{
  "encoder_arch": "convnext_v2",
  "dataset": "short English words printed on busy colour backdrops",
  "decoder_block": "bottleneck",
  "learning_rate": 0.00087,
  "beta1": 0.9,
  "l1_shrink": 0.01,
  "batch_size": 128
}
Rows from block 4 of the decoder of a small image VAE, named by matrix and row number. Rows with one number belong to one channel. Each number is 128 + 32 x the weight over its row's rms, rounded and kept within 0 to 255. All counts start at 0. After the name is the row's rms in percent of the matrix's.
After each channel's rows are labels from the 100 images, of 14976, where the channel reaches its highest value: "patch colour" is the nearest of a few named colours to the mean colour under the peak. Only what is clearly more common there than usual is listed. The data: short English words printed on busy colour backdrops. In brackets: how many of the 100.
# convs1: 3x3 conv (decoder.decb.0.2.convs.1.weight, 32x32x3x3, each kernel summed), inputs 0-31
# convs2: expand pointwise conv (decoder.decb.0.2.convs.2.weight, 64x32x1x1, transposed), outputs 0-63

convs1.6 116 [ 87 137  73 114 125 118 123 218 125 127 132 127 157  88 128 141 128 147 147 134 129 141 134 132 101 134 224 202 151 119 130 130]
convs2.6 056 [170 139 133 128 141 130 125 133 147 159 162 135 126 135 129  95 121 128 130 131 133 114 150 125 132 131 123 127 171 135  44 128 128 128 114 129 180  90 128 143 128 130 162 131 112 122 135 130 211 119 121 111 125 138 128 139 127 115 127  97 127 255 131  56]
patch colour: grey (41)

convs1.13 079 [102 128 182  57 108  75 140 138 136  99 114 137 130 111 107 121 140 161 141 116 117 242 128 124 141 129  74 128 104 138 112 130]
convs2.13 111 [102 139 122 132 128 138 122 130 139 117 107  44 162 111 139 128 100  19 126 129 127 163 126 128 124 131 169  90 128 151 128 125 129 128 115 126 132 164 130 145 128 155  26 130 209 125 137 125 121 131 134 129 122 102 127  91 124  68 215  71 128 163 129 113]
patch colour: blue (99)

convs1.0 064 [124 138  48  83 102 101 169 171 132 125 127 128 126 131 138 144 158 191  98 128 127 138 128 120 131 219 130 159 178  95 137 126]
convs2.0 088 [119 135 123 127 130 188 118 128 144 128 129 126 128  45 116 128  88 185 150 129 135 153 128 128 112 123 249  91 127 123 127 121 129 164 106 128 128 141 128 155 128 128 141 183  98 124 138 167 123 147 159 123 125 103 128 133 128 143 127   0 126 154 146  99]
patch colour: grey (58)

convs1.11 070 [139 122 217  81 138  83 132  79 158 136 120 125 108 127  88 185 127 110 136 129 125 146 127 125 121  85 159 132  50 167 130 149]
convs2.11 125 [129 126 128 139 121 120 128 160 108 124 124 118 130 114 119 106 129  21 116 127 121  85 120 127 128 133 123 116 132 152 131 130 153 128 126 133 255 147 128 119 128 143 128 119 193 128 137 117 124 113 133 125 128 113 128 111 128 104 129 123 121 156 151 141]
patch colour: brown (57)

convs1.31 062 [119 115 128 122 127 142  97 148  74 115  83 131 129 146 127 128 216 140 105  93 128 128 128 128 138 107 122  48  83  47 135 148]
convs2.31 078 [122 137 132 119 156 100 128 129 182 129 173 175 163 150 134 142 133 131  73 134 132 136 148 130 140 131 129 142 219 128  48 121  59 215 138 128  11 105 135 125 128 126 104 175 131 128 127 128 201 128 115 126 141 136 128 129 128 112 109 130 128 139 128 128]
patch colour: red (52)

convs1.21 091 [ 90 116 109 182 146 161 124 126  96  99 129 125 144 188 136 128 126 127 120 124  78  61  91 118 157  86  40 114 160 117 127 150]
convs2.21 127 [149 116 120 119 149 114 136 128  14 128 146 255 150 105 125 144 153 236 156 125 129 129 143 135 143 121 141 128 129 112 131 130 181 130 132 135 122 115 128  95 128 134 132 150 155 127 128  87 123 112 149 132 126 165 128 114 140 105 115 202 124 123  81 163]
patch colour: brown (49)

convs1.27 077 [128 156 128  96 128 120 143 144 128 140 143 128 120 139 129 150 123  39 125 184 134 150 124 128 109 122 108 153 248 134 172 122]
convs2.27 066 [145 155 136 128  96 172 128 115 124 134 127 134 128 148 140  59  86 110 130 130 128 130 111 125 189 109 128 128 122 142 255 115 132 205 127 125 128 170 123 181 130 128 165 163 128 126 130 142  50 120  79 120 127  60 126 128 128  97 126 135 114  86 128 129]
patch colour: brown (60)

convs1.19 064 [114 161 122 123 135 126 130 125 109 145  97 126 151 105 122 129 180 223  96 150 137 137 140 180 123 178 107 121  45  78 124 137]
convs2.19 104 [102 115 114 126 111 116 130 130  14 102  88 146 139 116 160 124 142 142 152 129 123 167 128 137 126 125 132 133 119 121  23 140 177  89 143 126 245 149 127 126 128 119 137 148 108 131 126 127 195 168 124 130 137 138 128 169 135  83  82 156 128 160 140 128]
patch colour: grey (48)

convs1.24 069 [129 150 118  97 127 128 134 111 134 119 140 124 118 126 134 156 176  53 140 136 140 119  57  69 138 164 122 127 214  69 141 143]
convs2.24 118 [121 128 127 113 146 127 128 128 147 131 133  79 125  48 125 133 151 124 128 132 146 121 134 128 128 128 154 116 141 128 229 131 138 243 128 126 111 107 128 110 127 161 128  74 184 127 146 149  67 139 251 141 130 127 129 104 135 158 135 129 135 132 133 147]
patch colour: red (77)

convs1.5 096 [127 139 154 208  42 139 113 136 140 143 134  62 128 142 162 135 128 129 119 128 126 108 128 173 140  85 102 119  57  93 122 125]
convs2.5 076 [124 114 129 128 118  78 128 129  80 128 128  91 136 127 121 128 142 174 128 128 126 136 134 127 134 128  27 147 165 109  48 136 127 157 142 127  75 129 128  71 128 127  57 131  93 137 126 155 131 128 111 137 131 154 128 128 126 143 130 173 129  24 151 222]
patch colour: brown (61)

convs1.10 138 [152 128 214  99  74  30 124  87 151 118 123  71 115 121 134 133 163  82 127 128 139 155 121 127 131 124 130 126 100 149 131 133]
convs2.10 093 [119 121 128 128 145 101 132 107 121 217 222 196 195  66  93 128 129  85 123 131 106 110 124 128  73 114 125 129 135 139 128 123 134 111 128 124 137 209 129  67 128 163 126 132 140 129 115  83  30 128 154 124 128 108 128 160 133 131 135 118 128 129 105 126]
patch colour: brown (58)

convs1.1 073 [115  95  80 122 131 187 133  94 128 112 118 129 139 191 101 121 122 158 138 128 121  99  96 123 128  30  72  84 161 134 104 136]
convs2.1 096 [153 123 130 116 136 126 128 129 158 162  90  34 128 127 123 129 153 255 122 130 141 128 148 126 174 131  96 128 128 102 129 134 136 127 129 133 155  88 128 128 127 125  97 114 117 130 142 186 130 128  82 135 129 176 130 116 126 149 135 128 143  36 126 148]
patch colour: yellow (73)

convs1.20 167 [129 173 161 164 125 116 125 130 167 150 133 128 107 184 196 154 121 119 126 128 166  76 121 224 128 104  73 131 113 129 123 126]
convs2.20 060 [131 163 141 131 108 154 127 109 104 107 178 128 128 128 129  74 105  46 127 126 121 163 116 128 176 118  95  89 105 128 152 114 127 127 131 131 158 179 128 179 128  95 148 181 102 132 124 138 122 118  63 121 133  76 128 126 128 112 110 106 117 115 155 255]
patch colour: brown (61)

convs1.17 119 [ 98 126  46 143 108 138 165 123 140 135 106  49 143 144 185 167 105 174 115 144 132 106 112 109 132 163 100 175 163 116 156 145]
convs2.17 090 [147 128 127 120 128  84 130 156  81 123  71  15 121 136 167 127 113 181 140 128 145 102 128 132  96 138 144 137 137 112 167 137 147 128 129 126 127 111 128 120 128 135 116 122 128 128 126 147 153 114  50 137 131 145 128 115 129 150 163   0 137  94 148 142]
patch colour: yellow (26)

convs1.12 074 [131 154 150 181 128 137 144  86 136 145 127 110 118  97 128 146  72  72 121 219 130 100 128 128 131  87 127 128 129 203 172 117]
convs2.12 120 [129 123 126 128 143  82 135 128 166 116 129 132 130 147 105  87 152 128 110 120 142 145 129 126 114 120   0 183 117 127 222 128 116  80 133 128 147  92 128 121 127 110 121 128 201 127 119  80 138 126  68 124 122 161 129 126 131 145 129 168 122  82 128 131]
patch colour: brown (52)

convs1.4 117 [132 126 148 144 130 136 128  83 128 137 149 128 118 151 118  92  44  43 130 128 129 127  91  80 129  94 123  87 167 197 145 136]
convs2.4 092 [128 135 138 129 127 121 128 127 221 124 129 128 106 177 129 109 152 133 108 124 128 128 125 128 134 128   0 164   9 142 205 123 121  77 133 131  81 113 128 122 128 116 115 126 127 130 123 124 129 120 118 128 129 126 128 137 127 126 115 129 128 117 114 120]
patch colour: green (66)

convs1.14 045 [144 118 148 135 128 129 114 137 122  71 162 127 116 109 219 136  21 148 127 127 125 147 128 127 128 183 134 137  95 168 140 138]
convs2.14 148 [127 116 131 128 140 126 131 140 126 172  60  31  52 128 114 128 134 161 139 123 146  78 128 139 125 130 127 131  34 126 128 135 119  64 135 131 128 110 128  74 127 118 107  91 150 136 118   6 103 128 132 140 124 145 130 119 129 130 148 130 138 127  70 136]
patch colour: green (90)

convs1.26 124 [121 113  55  93 103  95 158 127  93 113 119 135 149  76  94 118 133 171 131 128 121 116  56  89 140 161 154 126 194 154 168 133]
convs2.26 079 [128 125 123 126 119 130 125 105 176 132 173  21 140 116  84 116 119 184  98 130 129 126 125 115 126 124 122 141 120 131 128 123  56 118 132 127 140 142 128 183 126  89 180 130  43 131 121 135 133 149 105 115 130 128 129 133 128 183  41  87 133 124 158  42]
patch colour: pink (47)

convs1.7 141 [122 134 137 133 124  86 118 113 126 122 142 125 140 174 127 109  52  32 137 114 118 120 119 126 133  82 130 128 226 145 139 126]
convs2.7 087 [111 108 124 112 122 123 126 130 121 123 207 112 124 111 127 226 141 117 125 129 128 121 128 128  70 129 129  88 216 125 145 152 124 255 137 131 128 172 134 111 128 143 189 103 118 143 125 133 143 128 127 131 137  93 130 112 124 212 134 137 132 128 145 126]
patch colour: brown (66)

convs1.22 116 [113 126 160 106  59 120 166 118 140 100 117  14 105  72 138 141 125 105 134 130 135 176 117 128 159 164 110 148 107 117 128 135]
convs2.22 094 [125 113 115 130 118 128 127 129 132 102 128 206 153 144 127 138 158  64 215 129 125  34 129 133 130 129 191  91 138 124  98 144 178 128 128 130 159 103 129 104 128 148 128 127 124 127 132  94 105 128 174 127 124 127 128  99 130 128 132 255 114 145 104  86]
patch colour: grey (44); blue (39)

convs1.29 061 [126 131  27 102 126 131 147 139 138 145 107 125 138 181 149 163 132 189 129 141 116 115  91 108 135  67 106 151 195 112 146 123]
convs2.29 097 [134 139 137 129 129 175 129  67 149 183 128 255 124 128 130 119 103 238 145 127 111  90 136 122 148 128 150 126 128 116 137 116 128 134 119 129 108 127 126 171 129 127 141 117  58 127 122 145  85 128  80 124 127 123 127 115 128 129 123 115 128  69 156 119]
patch colour: grey (45)

convs1.30 053 [132 126  92  89 118  99 129 164 116 117 148 131 127 169 137 117  40 192 122 129 134 148 125  91 133 100 128 142 122 228 110 121]
convs2.30 088 [133 132 136 164 134 177 128 133 108 134 126 173 100 112 129 157  77 192 176 125 123 129 125 132 169 128 164 130   3 128 139 124 201   0 116 129 162 129 127 127 128 124 154 122 129 123 128 141 126 127 112 137 127 128 128 151 128 113 128 130 137 117 128  69]
patch colour: green (91)

convs1.23 080 [116 115  92  92 116 172 159 115 128 129 138 123 126 117 183 167  90 157 137 126 128 123 119  46 131 212  72 111 159  99 119 140]
convs2.23 167 [128 111 121 128 138 137 127 115 131 128  92 255 128 129 130 137 174 135 144 126 134  63 134 128  96 130 192 101 123 118 128 137 138 106 127 124  59  56 128 132 128 131 106  74 129 126 132 107  84 128 215 128 120 128 128  83 128 149 204 127 116 135  88 119]
patch colour: grey (47)

convs1.2 057 [135  96 138 131 124 141 131 137 106  97 167 128 108 137 148 136  75  81 146  37 111 128 122  67 144 126 111 127 220 132 104 135]
convs2.2 103 [141 111 123 144 138 120 136 136 120 128 100 129 102 200  56 152 135  94  98 126 119 128 131 119 136 122 134  99 123 127 143 127 149  23 128 135  87 135 128  79 128 129 172  82 146 129 157 255  79 106 188 128 128 147 127 101 128 137 135 168 114 124 103 134]
patch colour: green (62)